config.yaml
train_examples: 195000
crop_scale_min: 1
num_experts: 16
moe_every: 1
patch_size: [4, 4]
targets: "nearness"
nesterov: true
orthogonalizer: "newton_schulz_5"
adamw_lr_other_params: 0.0013
final_lr_fraction: 0
warmup_steps: 950
Rows from block 3 of a small model that predicts nearness at each pixel, named by matrix and row number. Rows with one number within an expert belong to one neuron, the router's apart. Each number is 50 + 12 x the weight over its row's rms, rounded and kept within 0 to 99. All counts start at 0. After the name is the row's rms in percent of the matrix's.
After each expert's rows are labels from the 100 images, of 14848, where the router gives the expert most weight on average: "colour at peak" is the nearest of a few named colours to the mean colour under the peak; "strongest on" is what is common among them. Only what is clearly more common there than usual is listed. The data: made-up ball-and-stick molecule models. In brackets: how many of the 100, against the usual share in percent.
# router: router (model.blocks.3.mlp.router.weight, 16x64, trained with AdamW), inputs 0-63
# up: expert up (model.blocks.3.mlp.up, 16x16x64), inputs 0-63
# down: expert down (model.blocks.3.mlp.down, 16x64x16, transposed), outputs 0-63

# expert 6
router.6 117:53 45 58 46 74 60 52 46 66 51 50 51 43 49 52 72 24 47 62 47 81 59 39 58 46 63 45 59 48 35 58 50 49 54 31 49 79 31 39 37 27 32 53 41 53 46 51 47 58 53 68 37 33 36 65 34 44 61 46 52 51 34 47 63
up.0 093:55 46 51 49 43 48 39 30 36 50 53 64 73 67 65 51 35 61 28 61 53 48 40 54 39 54 52 62 52 32 38 59 52 61 65 52 52 78 29 40 55 46 52 68 76 57 40 41 45 43 68 45 51 49 48 58 49 41 50 20 61 60 29 38
down.0 095:55 47 41 14 70 45 86 53 43 49 68 52 69 35 62 59 51 66 45 52 73 40 40 55 43 50 48 48 42 43 57 53 72 62 59 45 51 51 33 51 46 54 34 55 40 63 53 53 70 55 45 58 26 58 65 41 68 56 60 48 57 40 48 52
up.1 094:58 46 57 50 39 40 40 64 27 57 62 43 53 40 47 57 72 31 68 49 37 45 59 56 53 54 63 37 55 39 36 45 61 51 39 44 63 28 38 57 56 65 57 70 44 43 38 29 51 25 59 69 66 50 33 55 33 75 58 40 52 60 52 60
down.1 099:52 44 40 57 36 38 51 26 55 86 71 43 68 43 55 60 52 48 73 60 36 58 47 54 36 50 55 48 57 46 60 39 36 27 60 42 65 37 44 33 42 52 45 51 52 40 57 37 72 50 56 51 58 65 35 31 58 38 45 35 43 48 48 70
up.2 107:49 44 51 57 63 35 53 58 34 65 38 41 21 42 56 52 48 50 65 62 62 35 43 57 45 57 60 77 42 48 32 29 71 50 61 53 65 61 66 59 46 39 65 16 39 31 46 59 44 47 63 49 42 48 44 66 36 53 59 49 40 61 51 55
down.2 095:43 47 76 50 50 50 62 47 42 58 36 61 46 62 37 45 59 40 41 45 51 69 29 42 61 45 33 56 50 31 43 63 29 48 46 39 57 65 42 51 39 28 46 38 65 58 69 46 29 66 48 52 53 67 61 60 72 63 70 55 61 29 52 60
up.3 105:55 57 53 19 86 45 27 39 50 63 58 49 48 48 41 37 48 40 65 76 55 35 49 37 50 40 44 19 47 51 39 40 65 64 42 54 57 56 51 56 46 56 60 62 57 63 52 35 52 57 54 66 50 53 50 55 57 28 53 33 66 45 47 56
down.3 116:54 67 43 61 38 45 68 50 50 47 20 39 51 64 38 34 41 43 43 46 52 71 59 38 55 54 56 72 60 27 40 69 49 45 59 63 40 67 49 46 45 39 63 42 49 49 45 53 50 41 23 57 40 49 66 31 61 40 37 46 55 37 77 44
up.4 121:60 39 44 28 59 55 32 64 51 61 83 40 41 37 43 62 29 58 54 58 51 55 51 72 64 54 40 54 35 74 42 42 37 49 47 47 70 47 56 66 45 42 75 60 43 33 35 55 35 43 46 43 38 56 60 43 64 46 54 55 27 48 55 44
down.4 116:42 39 64 86 49 48 64 52 63 36 41 48 48 72 36 55 55 52 47 36 35 64 52 24 65 48 36 61 32 66 49 68 32 57 48 42 51 48 45 33 67 40 60 33 46 50 50 40 56 69 49 26 41 46 52 52 42 51 54 63 37 55 39 58
colour at peak: grey (96 vs 17.9)
strongest on: balls and sticks (70 vs 34)

# expert 8
router.8 109:71 60 49 51 58 36 50 36 41 33 38 46 55 59 35 42 42 63 58 33 35 46 64 50 44 58 40 68 36 52 32 43 62 46 41 50 42 30 50 46 40 70 66 56 65 48 31 48 43 31 57 63 60 68 35 48 35 58 58 31 65 66 61 30
up.0 102:44 61 33 55 66 43 60 46 65 62 43 38 33 21 14 40 38 42 46 54 45 57 63 43 37 60 62 38 51 63 70 52 50 60 40 71 71 42 40 48 31 56 40 49 45 68 42 39 59 63 36 48 50 44 60 45 49 60 53 65 64 46 55 57
down.0 100:51 74 56 63 67 69 63 61 61 67 44 44 61 66 41 40 65 38 52 44 61 33 47 56 38 41 17 54 36 55 40 43 55 43 57 35 51 40 42 45 58 45 45 40 63 54 72 54 30 49 65 42 66 65 58 50 46 65 46 64 47 29 60 37
up.1 100:27 57 27 39 63 65 56 51 44 59 55 59 56 42 51 29 78 59 52 50 65 51 37 47 46 51 54 59 56 53 41 52 43 61 59 36 36 57 33 61 45 42 44 56 62 48 59 40 36 51 55 46 32 59 55 45 32 40 50 54 92 40 63 28
down.1 094:37 54 73 34 59 54 57 46 34 51 45 46 46 46 53 30 28 72 30 40 52 43 45 36 29 52 57 34 24 53 72 38 84 41 65 49 50 57 54 60 52 48 53 42 51 50 50 41 50 45 36 58 37 34 60 54 53 35 47 52 30 37 57 60
up.2 104:39 56 36 76 43 54 43 58 53 53 61 67 56 57 38 72 65 59 41 65 52 27 63 75 40 39 30 69 41 52 44 60 43 54 40 56 44 36 49 48 61 56 30 34 60 52 30 50 59 47 43 37 53 26 59 51 59 63 37 60 55 54 36 33
down.2 102:48 47 51 47 59 58 35 62 59 66 69 21 54 46 55 60 32 31 55 61 66 55 60 40 43 49 61 62 46 44 32 60 38 35 75 85 68 54 44 54 27 47 52 55 57 33 52 35 50 57 46 65 57 52 49 63 44 53 50 56 38 59 66 43
up.3 101:36 58 42 43 61 46 39 50 60 56 52 63 44 44 66 63 55 52 53 55 61 56 35 38 37 47 64 30 62 43 37 60 55 32 40 22 62 78 37 37 57 53 58 58 27 51 62 47 48 45 41 69 47 59 42 56 71 19 55 62 61 46 64 43
down.3 108:50 47 72 63 52 31 31 64 73 35 69 43 43 46 68 32 30 42 43 59 34 65 55 35 61 48 50 43 65 45 55 41 38 32 44 52 68 65 45 51 34 45 43 62 34 47 37 40 45 63 32 49 50 49 64 72 50 40 50 45 48 63 31 47
up.4 094:50 66 63 47 46 45 56 33 51 52 43 45 49 58 63 57 51 73 39 53 68 59 28 71 52 57 56 73 48 38 39 35 43 40 58 67 59 68 36 51 50 45 52 74 55 54 45 39 44 51 51 52 50 40 36 32 67 29 69 30 59 35 38 29
down.4 101:42 49 57 51 67 43 78 39 44 49 46 68 63 44 23 38 55 74 54 58 47 71 49 56 40 47 38 48 33 60 59 75 65 49 53 37 57 50 52 82 57 54 57 55 56 57 47 38 51 31 56 67 37 46 59 68 60 54 50 48 60 33 46 62
colour at peak: black (80 vs 44.7)
strongest on: dark backdrop (100 vs 49.3); balls: twelve (35 vs 10.5)

# expert 9
router.9 089:48 41 44 30 48 69 48 73 29 41 77 37 48 54 47 54 47 49 50 60 54 52 39 52 60 44 28 52 67 39 50 20 35 54 57 66 36 65 62 55 55 45 59 47 40 55 32 48 43 57 52 56 59 22 73 40 39 46 54 38 33 54 45 64
up.0 107:50 50 47 47 53 44 61 47 27 42 58 38 64 18 69 37 68 46 46 54 55 42 50 57 43 43 42 48 46 52 46 32 58 35 57 78 55 58 68 59 28 39 39 30 57 54 41 51 55 58 75 48 49 61 55 50 28 61 39 42 48 77 61 62
down.0 109:62 44 57 54 59 59 63 57 61 40 43 46 47 61 54 44 38 43 24 28 61 61 45 50 57 51 58 80 51 35 62 49 59 21 41 68 26 50 61 67 54 46 43 47 53 51 51 55 33 56 30 68 61 68 57 42 38 63 47 57 72 52 63 49
up.1 101:65 36 57 64 65 43 31 56 39 61 25 55 62 64 63 51 43 60 52 57 38 41 51 63 31 51 56 68 77 46 45 51 37 47 26 35 55 49 35 57 57 40 42 30 54 53 51 55 70 52 44 56 41 41 38 27 65 46 43 59 42 53 66 69
down.1 104:57 69 46 70 41 31 51 52 37 39 79 56 40 65 39 56 53 47 64 59 51 36 38 52 79 34 68 62 50 57 49 50 47 59 53 58 40 42 24 34 48 46 50 34 45 80 60 47 49 39 62 44 50 40 34 43 58 65 51 54 55 31 56 50
up.2 092:40 48 60 42 53 37 40 47 25 54 37 49 65 69 60 70 36 58 73 44 41 43 71 22 44 50 43 51 62 52 37 51 56 41 47 57 70 56 57 48 50 46 72 62 53 66 41 42 44 46 54 48 67 32 44 53 76 40 55 21 43 48 41 57
down.2 106:57 34 47 61 49 42 59 72 48 43 71 58 78 44 45 58 50 49 43 36 25 58 61 57 66 45 54 38 35 39 51 42 51 43 54 52 37 53 29 38 60 25 37 48 64 60 51 43 45 50 28 67 44 45 52 57 48 67 75 30 62 58 36 56
up.3 106:38 45 45 46 39 29 55 44 37 44 55 48 56 60 42 26 68 90 36 54 58 56 42 38 20 59 61 50 52 62 53 34 69 48 51 50 41 46 61 50 52 56 53 37 50 52 53 49 56 48 50 50 48 65 62 60 16 62 61 31 56 53 65 47
down.3 105:53 68 52 42 85 64 70 49 36 54 40 45 54 46 56 61 47 67 64 59 66 31 62 64 44 45 47 29 50 44 57 43 83 33 48 38 43 52 38 41 66 56 53 39 63 43 49 43 53 42 56 70 39 43 47 50 62 71 62 56 56 33 55 40
up.4 093:56 37 50 49 38 49 44 40 51 44 33 53 31 56 34 39 65 71 32 55 57 43 52 39 21 66 61 60 46 59 48 15 54 54 45 54 33 56 74 63 64 66 37 46 48 42 45 64 49 56 68 43 51 65 36 64 48 48 50 66 51 58 46 67
down.4 103:45 60 55 54 45 41 61 56 64 35 51 56 66 67 44 47 47 56 42 61 57 38 53 65 41 64 33 40 57 38 43 28 80 37 63 54 61 38 56 48 49 47 25 32 43 47 53 54 35 40 43 62 68 74 44 48 64 59 43 53 50 28 28 31
colour at peak: white (96 vs 37.4)
strongest on: small balls on sticks (98 vs 33.2); balls: three (65 vs 9.8)

# expert 5
router.5 081:60 58 27 47 51 62 54 46 49 41 49 44 74 57 56 51 60 57 37 49 54 52 39 36 73 36 45 66 43 48 63 73 36 60 55 69 52 45 59 49 40 62 36 65 54 79 66 59 60 45 53 65 55 70 34 57 38 25 59 53 61 53 70 59
up.0 101:61 51 44 55 66 59 40 39 61 49 38 37 35 43 79 45 61 61 83 61 39 54 39 44 49 37 42 42 43 64 50 49 47 32 58 35 58 61 71 45 25 57 48 62 29 44 46 35 36 44 52 59 42 43 50 49 59 40 40 62 74 65 61 62
down.0 089:49 55 48 42 55 21 40 53 63 63 52 34 34 53 38 39 36 38 40 42 51 48 63 65 52 64 47 54 51 49 56 51 50 37 30 65 22 67 50 39 41 22 65 39 44 47 30 53 58 62 29 54 69 40 46 48 41 51 75 47 58 47 58 34
up.1 090:57 54 57 46 28 60 33 48 56 40 59 71 59 47 66 47 70 42 54 67 36 27 58 50 40 58 43 47 50 40 40 46 44 47 68 52 61 66 36 49 51 61 62 40 33 43 45 38 52 88 47 53 46 49 47 56 27 24 63 43 51 51 48 69
down.1 087:47 54 44 32 41 49 17 47 47 71 57 45 54 57 40 42 37 39 65 62 44 57 70 45 40 44 21 61 28 35 41 49 50 41 54 63 44 41 51 46 72 43 65 59 59 30 49 46 72 65 72 67 44 36 50 55 53 41 51 49 45 48 60 62
up.2 101:51 60 54 48 39 62 41 45 65 55 55 47 52 65 26 52 67 42 45 43 60 49 51 70 23 47 59 41 41 70 52 41 59 57 50 67 53 54 45 58 21 52 63 74 31 40 39 64 51 22 48 47 40 61 54 32 56 42 31 42 46 71 57 50
down.2 097:37 25 36 68 57 67 48 47 47 32 41 59 34 34 56 52 47 68 43 37 60 43 61 62 69 43 45 40 39 59 61 62 27 44 38 69 30 58 44 29 53 49 37 56 51 55 56 59 46 58 59 62 54 63 60 47 68 57 48 21 52 59 52 65
up.3 088:61 38 46 34 60 60 52 59 50 43 51 63 49 34 59 53 65 64 25 64 20 22 37 42 39 60 49 45 39 54 46 57 43 57 51 60 62 51 50 62 35 46 57 48 25 49 53 66 63 64 37 67 66 41 54 53 30 73 46 48 34 60 57 47
down.3 093:66 66 41 39 33 63 59 35 53 49 63 45 58 48 40 62 35 66 60 39 77 35 58 24 51 53 28 45 54 36 49 48 47 40 56 77 59 50 70 52 69 54 52 50 51 43 38 54 37 31 51 71 56 30 56 58 50 46 63 63 48 67 54 55
up.4 108:40 53 41 69 40 47 51 27 44 66 57 48 63 43 43 55 47 40 49 59 51 49 34 31 75 77 31 59 64 45 45 39 51 47 79 57 45 55 60 56 60 46 55 37 44 50 30 44 45 41 41 47 60 58 67 61 46 43 38 59 40 74 59 23
down.4 094:73 61 16 50 76 34 42 58 61 57 48 51 47 57 50 46 66 39 41 71 49 53 61 54 46 34 44 43 58 47 44 44 47 26 46 66 50 52 35 49 48 40 36 60 30 56 52 56 49 52 55 43 55 32 57 42 52 69 56 76 38 60 30 32
colour at peak: black (100 vs 44.7)
strongest on: dark backdrop (100 vs 49.3); small balls on sticks (97 vs 33.2); balls: three (63 vs 9.8)

# expert 10
router.10 097:50 50 48 59 54 34 35 58 38 65 42 63 60 40 41 40 55 46 43 30 47 75 59 52 53 68 75 72 39 46 31 55 72 28 66 45 40 45 45 43 50 47 40 28 40 44 19 39 41 51 67 48 47 50 49 60 68 54 40 47 48 58 63 45
up.0 108:79 69 56 46 38 44 53 36 50 49 59 52 46 60 58 49 28 46 57 61 44 46 49 63 54 51 32 75 53 48 44 42 51 71 53 58 40 43 53 60 55 60 59 58 60 47 34 35 49 44 54 77 48 52 32 27 53 14 55 46 28 61 52 42
down.0 127:67 32 66 56 46 41 48 52 47 52 65 61 33 77 34 73 48 62 57 47 50 58 45 62 51 39 63 63 43 53 47 57 09 51 60 69 55 56 54 67 35 59 38 52 55 47 33 40 61 54 47 27 57 41 46 40 58 57 62 39 34 44 48 49
up.1 092:43 42 58 47 36 48 57 57 53 46 39 53 38 47 65 30 54 53 58 48 56 48 62 43 56 46 45 44 60 62 61 56 53 43 25 65 63 61 35 41 36 35 36 33 38 66 65 49 71 60 48 57 64 24 37 29 41 40 42 67 67 60 78 63
down.1 104:60 19 40 39 62 42 64 45 30 47 65 44 55 60 37 46 41 54 25 43 50 46 45 45 45 47 48 39 38 60 61 57 65 45 19 39 47 45 65 59 48 76 33 57 49 50 40 43 69 52 42 61 73 42 40 52 41 59 70 37 43 39 60 44
up.2 115:41 45 65 40 56 57 45 45 43 45 63 32 65 56 85 65 50 41 68 61 44 48 47 55 54 42 52 47 54 42 61 55 30 42 55 60 48 53 57 34 51 64 50 48 37 35 40 34 39 39 63 61 68 21 41 51 29 61 30 54 53 56 78 52
down.2 099:56 76 44 51 35 47 47 34 59 63 31 51 48 28 67 40 55 48 49 68 36 30 45 35 36 59 40 47 44 63 49 45 66 60 39 43 47 53 54 46 84 42 51 52 40 34 46 38 47 49 55 48 53 44 40 63 24 56 25 71 51 38 55 43
up.3 101:53 54 46 58 43 42 55 35 42 36 43 37 51 58 42 43 38 53 32 40 33 45 62 75 46 62 62 61 46 50 54 40 53 90 71 21 46 50 47 58 42 56 49 43 53 33 54 53 45 63 63 49 40 63 52 30 47 49 76 41 57 53 72 37
down.3 087:57 59 71 40 71 56 65 33 32 31 47 57 61 56 54 33 29 61 51 36 68 40 55 44 53 53 61 25 40 48 43 46 48 38 39 54 69 63 75 52 52 54 61 51 52 47 73 48 60 60 54 61 40 41 57 49 68 51 46 60 72 28 40 50
up.4 086:47 29 73 45 41 49 48 64 64 40 50 58 33 40 56 43 91 75 47 57 61 55 56 42 46 56 38 36 43 42 33 50 56 48 45 64 46 47 49 61 43 54 60 47 41 49 46 49 64 82 59 38 32 47 43 29 46 48 40 53 72 49 39 42
down.4 085:33 61 36 46 51 50 47 59 65 42 52 52 39 57 48 49 71 59 47 40 62 47 33 48 38 67 59 59 71 56 68 59 69 67 46 41 61 71 67 40 48 52 69 53 38 39 69 59 32 42 38 53 31 67 57 22 57 53 42 63 58 60 41 38
colour at peak: grey (92 vs 17.9)
strongest on: space-filling (100 vs 32.8); balls: five (31 vs 9.9); balls: six (26 vs 9.9)

# expert 12
router.12 085:54 43 28 61 51 54 55 60 68 53 39 59 64 52 68 47 59 31 36 50 58 37 43 39 50 44 48 70 40 67 51 66 49 62 66 51 41 66 38 59 45 61 32 41 37 52 63 70 59 35 33 68 68 55 44 41 32 45 53 39 33 64 52 73
up.0 111:46 69 42 73 33 52 45 42 50 62 39 42 38 42 50 48 65 53 48 47 23 62 49 60 42 74 53 67 47 63 42 49 49 37 56 48 68 26 44 32 30 71 62 57 52 40 22 47 61 47 63 48 35 57 54 65 33 56 55 65 48 43 51 46
down.0 119:58 57 55 49 48 60 38 41 27 33 49 48 62 30 70 31 45 53 55 15 47 37 53 48 55 52 61 30 67 68 25 62 48 46 50 60 50 41 53 50 48 54 60 42 38 48 39 49 44 49 34 55 39 15 57 39 47 39 40 33 39 60 45 51
up.1 108:63 55 44 30 35 64 35 48 48 63 43 39 64 77 67 57 49 43 25 49 56 40 49 42 51 46 44 81 50 51 34 44 50 55 46 46 68 47 34 55 30 56 70 48 48 41 32 58 48 36 60 74 62 58 54 55 54 39 39 35 50 57 69 38
down.1 094:49 44 31 55 58 42 47 59 62 27 68 48 52 42 41 59 51 63 45 15 52 44 61 52 53 62 47 51 56 50 66 52 43 58 30 38 52 51 32 44 59 52 47 51 76 57 62 45 59 56 51 39 32 57 57 67 61 67 65 27 21 52 32 57
up.2 106:42 62 33 49 79 38 47 45 26 49 59 56 54 33 51 56 59 58 65 48 65 58 48 54 37 55 59 53 45 66 59 52 53 36 70 57 45 49 52 49 60 25 38 38 18 50 50 59 50 68 60 45 55 50 36 55 63 54 31 67 21 56 49 38
down.2 102:58 42 29 36 53 32 65 51 70 60 56 66 51 62 43 29 45 49 51 75 47 52 62 73 56 34 41 52 51 69 58 55 52 60 58 75 45 53 57 58 54 40 33 49 60 38 50 38 78 54 47 52 63 52 51 64 62 73 68 52 53 49 61 35
up.3 084:54 42 42 59 54 38 50 44 38 40 47 61 42 53 42 44 69 47 50 54 75 55 66 46 32 44 57 60 50 46 41 38 73 42 45 46 53 49 58 51 47 30 37 54 63 24 49 42 50 47 52 40 21 58 38 53 50 62 61 53 95 61 68 47
down.3 085:48 60 34 61 60 40 25 58 75 41 46 40 45 42 44 55 33 33 50 46 44 45 73 38 44 47 59 40 52 37 46 45 04 30 40 41 49 61 38 61 50 42 49 54 39 43 53 47 39 54 61 54 69 59 34 54 46 66 58 45 58 63 36 44
up.4 102:72 64 18 49 55 24 71 36 39 63 36 58 62 48 46 51 39 51 59 35 27 60 46 51 51 71 44 54 38 44 60 45 43 53 58 39 57 41 48 43 40 62 27 50 44 61 44 49 61 54 40 42 62 35 80 53 50 66 59 57 60 53 57 38
down.4 096:58 44 83 42 45 51 66 46 49 46 29 49 45 46 30 34 55 44 58 21 44 46 38 53 60 72 55 50 56 34 48 46 50 41 41 24 64 46 45 61 68 66 37 33 55 62 42 44 45 37 52 34 43 48 24 43 47 50 53 61 46 26 39 51
colour at peak: black (100 vs 44.7)
strongest on: dark backdrop (100 vs 49.3); small balls on sticks (69 vs 33.2); balls: three (26 vs 9.8)

# expert 15
router.15 101:47 42 30 67 49 52 56 40 57 47 53 35 65 54 47 50 37 79 56 77 57 50 50 37 66 47 45 27 54 58 48 61 60 42 53 34 39 59 39 52 67 57 31 51 36 61 77 38 47 55 44 50 35 39 43 42 68 38 41 41 49 60 47 80
up.0 088:29 64 38 54 42 48 51 59 32 35 37 55 42 64 63 48 65 83 57 31 66 26 45 40 59 55 30 48 46 68 49 45 53 43 43 46 53 53 50 47 48 34 54 40 37 41 57 43 51 45 48 55 39 49 60 64 61 63 56 86 62 48 62 37
down.0 089:65 85 42 46 37 41 65 45 51 39 78 48 41 42 47 56 48 38 75 39 45 52 52 68 59 63 32 68 55 38 36 40 52 55 71 68 41 33 41 51 36 59 51 62 54 61 42 45 58 52 48 65 33 46 40 38 42 48 67 65 61 42 47 53
up.1 095:56 63 57 39 46 46 51 63 66 56 36 56 43 37 36 45 42 64 46 45 49 70 61 43 40 41 50 32 65 64 59 45 27 43 61 26 71 52 65 62 50 34 48 35 46 35 66 41 30 64 41 72 41 70 50 51 52 33 53 36 45 69 58 60
down.1 092:29 55 48 37 34 61 49 19 47 50 53 49 65 36 57 38 40 72 57 38 46 49 39 43 58 50 49 61 54 66 63 65 60 31 61 59 53 76 41 43 54 41 57 32 62 70 48 32 49 57 44 42 70 55 61 44 62 48 69 25 53 54 45 54
up.2 108:60 72 33 24 59 62 36 64 43 40 58 55 44 51 63 62 54 66 56 32 38 65 47 48 43 67 69 57 51 40 45 47 52 53 53 30 50 36 35 46 59 43 40 52 35 47 50 59 32 55 41 70 67 36 49 43 42 29 45 64 73 45 64 66
down.2 110:51 50 58 48 58 29 30 39 65 64 37 48 63 34 43 52 40 48 50 62 45 51 53 39 38 45 73 59 40 61 42 54 63 53 51 61 52 47 45 74 19 55 31 78 47 61 45 48 42 45 53 43 68 62 29 63 37 48 21 44 45 53 56 53
up.3 097:59 57 56 36 66 59 39 71 50 57 52 33 54 66 32 37 43 71 60 82 37 46 49 59 70 28 42 58 68 44 67 59 50 35 46 41 48 39 56 40 58 35 34 45 43 67 35 26 58 44 63 45 45 45 48 50 44 50 60 51 30 60 55 51
down.3 090:51 63 40 49 44 41 54 53 51 41 62 32 41 77 59 38 64 50 53 60 44 64 46 64 57 62 42 68 43 60 35 47 49 41 63 46 48 23 57 52 57 35 57 35 68 42 64 69 45 34 57 45 35 47 34 37 47 63 66 65 64 23 49 30
up.4 098:53 52 44 31 62 61 49 61 54 44 55 63 54 54 40 54 77 52 42 59 67 44 52 29 61 46 46 35 72 49 49 63 64 62 55 33 65 44 47 48 66 35 42 53 44 44 32 61 56 55 30 23 33 55 35 54 54 44 63 46 39 62 22 68
down.4 089:66 55 58 37 52 64 48 37 29 50 64 52 66 38 37 48 61 46 29 20 40 43 48 42 49 31 49 43 42 35 47 44 37 16 51 25 50 48 58 61 63 47 68 47 56 50 53 52 50 54 64 56 50 25 50 45 40 31 63 37 42 49 67 53
colour at peak: black (73 vs 44.7)
strongest on: dark backdrop (100 vs 49.3); space-filling (67 vs 32.8)

# expert 14
router.14 110:46 44 61 36 30 65 54 41 56 61 43 34 41 35 50 24 41 25 33 67 69 35 54 48 38 64 67 46 61 42 43 31 68 56 52 69 53 41 71 52 63 40 46 49 61 41 36 54 58 63 59 52 42 31 69 52 39 58 58 53 48 47 57 62
up.0 084:53 46 50 48 68 52 35 67 51 72 38 45 57 29 48 51 70 59 48 41 70 51 56 57 73 66 34 31 39 61 55 50 56 51 54 53 62 45 62 20 29 38 43 40 56 36 40 49 61 38 39 48 74 39 28 44 59 47 58 62 55 42 47 57
down.0 097:43 58 34 47 40 57 55 64 60 57 51 48 62 47 42 42 48 41 47 63 59 24 48 58 49 47 49 66 77 50 55 45 66 61 54 41 50 55 59 52 61 58 49 76 29 36 83 33 28 44 53 40 40 54 26 43 32 37 45 43 44 49 69 35
up.1 108:32 58 59 71 55 48 43 70 18 63 49 49 71 56 50 53 56 57 50 66 54 53 59 48 55 45 37 64 56 42 25 08 41 48 47 48 55 54 37 51 67 53 61 58 59 56 34 51 43 50 46 43 66 60 49 45 41 47 46 36 48 62 26 59
down.1 101:51 55 71 37 48 71 43 40 54 49 50 55 35 71 33 66 59 42 42 50 62 37 43 46 42 36 51 61 59 30 52 47 49 41 51 66 41 50 42 71 40 41 48 38 48 66 52 41 38 53 56 57 58 73 55 56 48 51 40 48 94 43 47 26
up.2 100:39 35 46 51 84 34 40 68 31 62 53 57 72 54 52 45 64 47 48 40 45 46 59 39 61 40 39 32 61 38 54 60 59 49 45 44 51 29 53 51 60 37 37 60 55 59 39 57 34 37 55 64 73 51 47 48 26 60 49 54 52 68 36 72
down.2 095:62 47 47 46 45 40 52 51 36 30 68 49 53 47 51 57 52 18 45 26 78 53 67 38 55 46 32 51 46 49 62 59 63 52 51 75 61 45 42 53 54 38 29 61 54 57 35 54 63 65 28 50 31 40 49 58 60 51 66 41 30 52 62 45
up.3 093:47 39 51 58 43 33 59 62 70 48 10 58 47 52 62 64 42 59 43 74 51 49 55 38 47 27 62 61 45 66 68 29 56 44 50 45 36 64 51 53 52 41 51 71 32 35 52 58 38 42 38 44 46 36 66 47 50 67 60 41 59 63 43 48
down.3 093:50 62 41 51 26 32 66 43 46 34 56 24 25 56 43 53 59 56 60 56 40 37 48 47 72 43 70 52 68 48 31 54 21 50 47 48 48 47 42 57 43 67 48 45 48 58 63 52 54 63 52 35 44 38 36 58 37 32 48 63 42 38 46 25
up.4 102:46 53 54 52 14 50 52 25 41 67 46 56 57 22 52 61 32 62 52 34 55 71 43 61 43 55 35 55 46 50 55 79 57 61 54 46 62 47 65 30 52 51 46 49 44 49 42 62 43 69 46 39 45 60 57 49 64 46 56 38 30 47 69 39
down.4 103:52 53 50 35 55 55 49 99 49 67 45 53 40 39 58 46 57 48 39 51 43 75 27 45 63 48 46 48 33 41 53 41 52 35 58 40 39 60 43 61 55 61 54 26 32 35 38 62 50 53 45 53 67 54 40 66 55 46 56 40 53 43 55 74
colour at peak: white (84 vs 37.4)
strongest on: small balls on sticks (100 vs 33.2)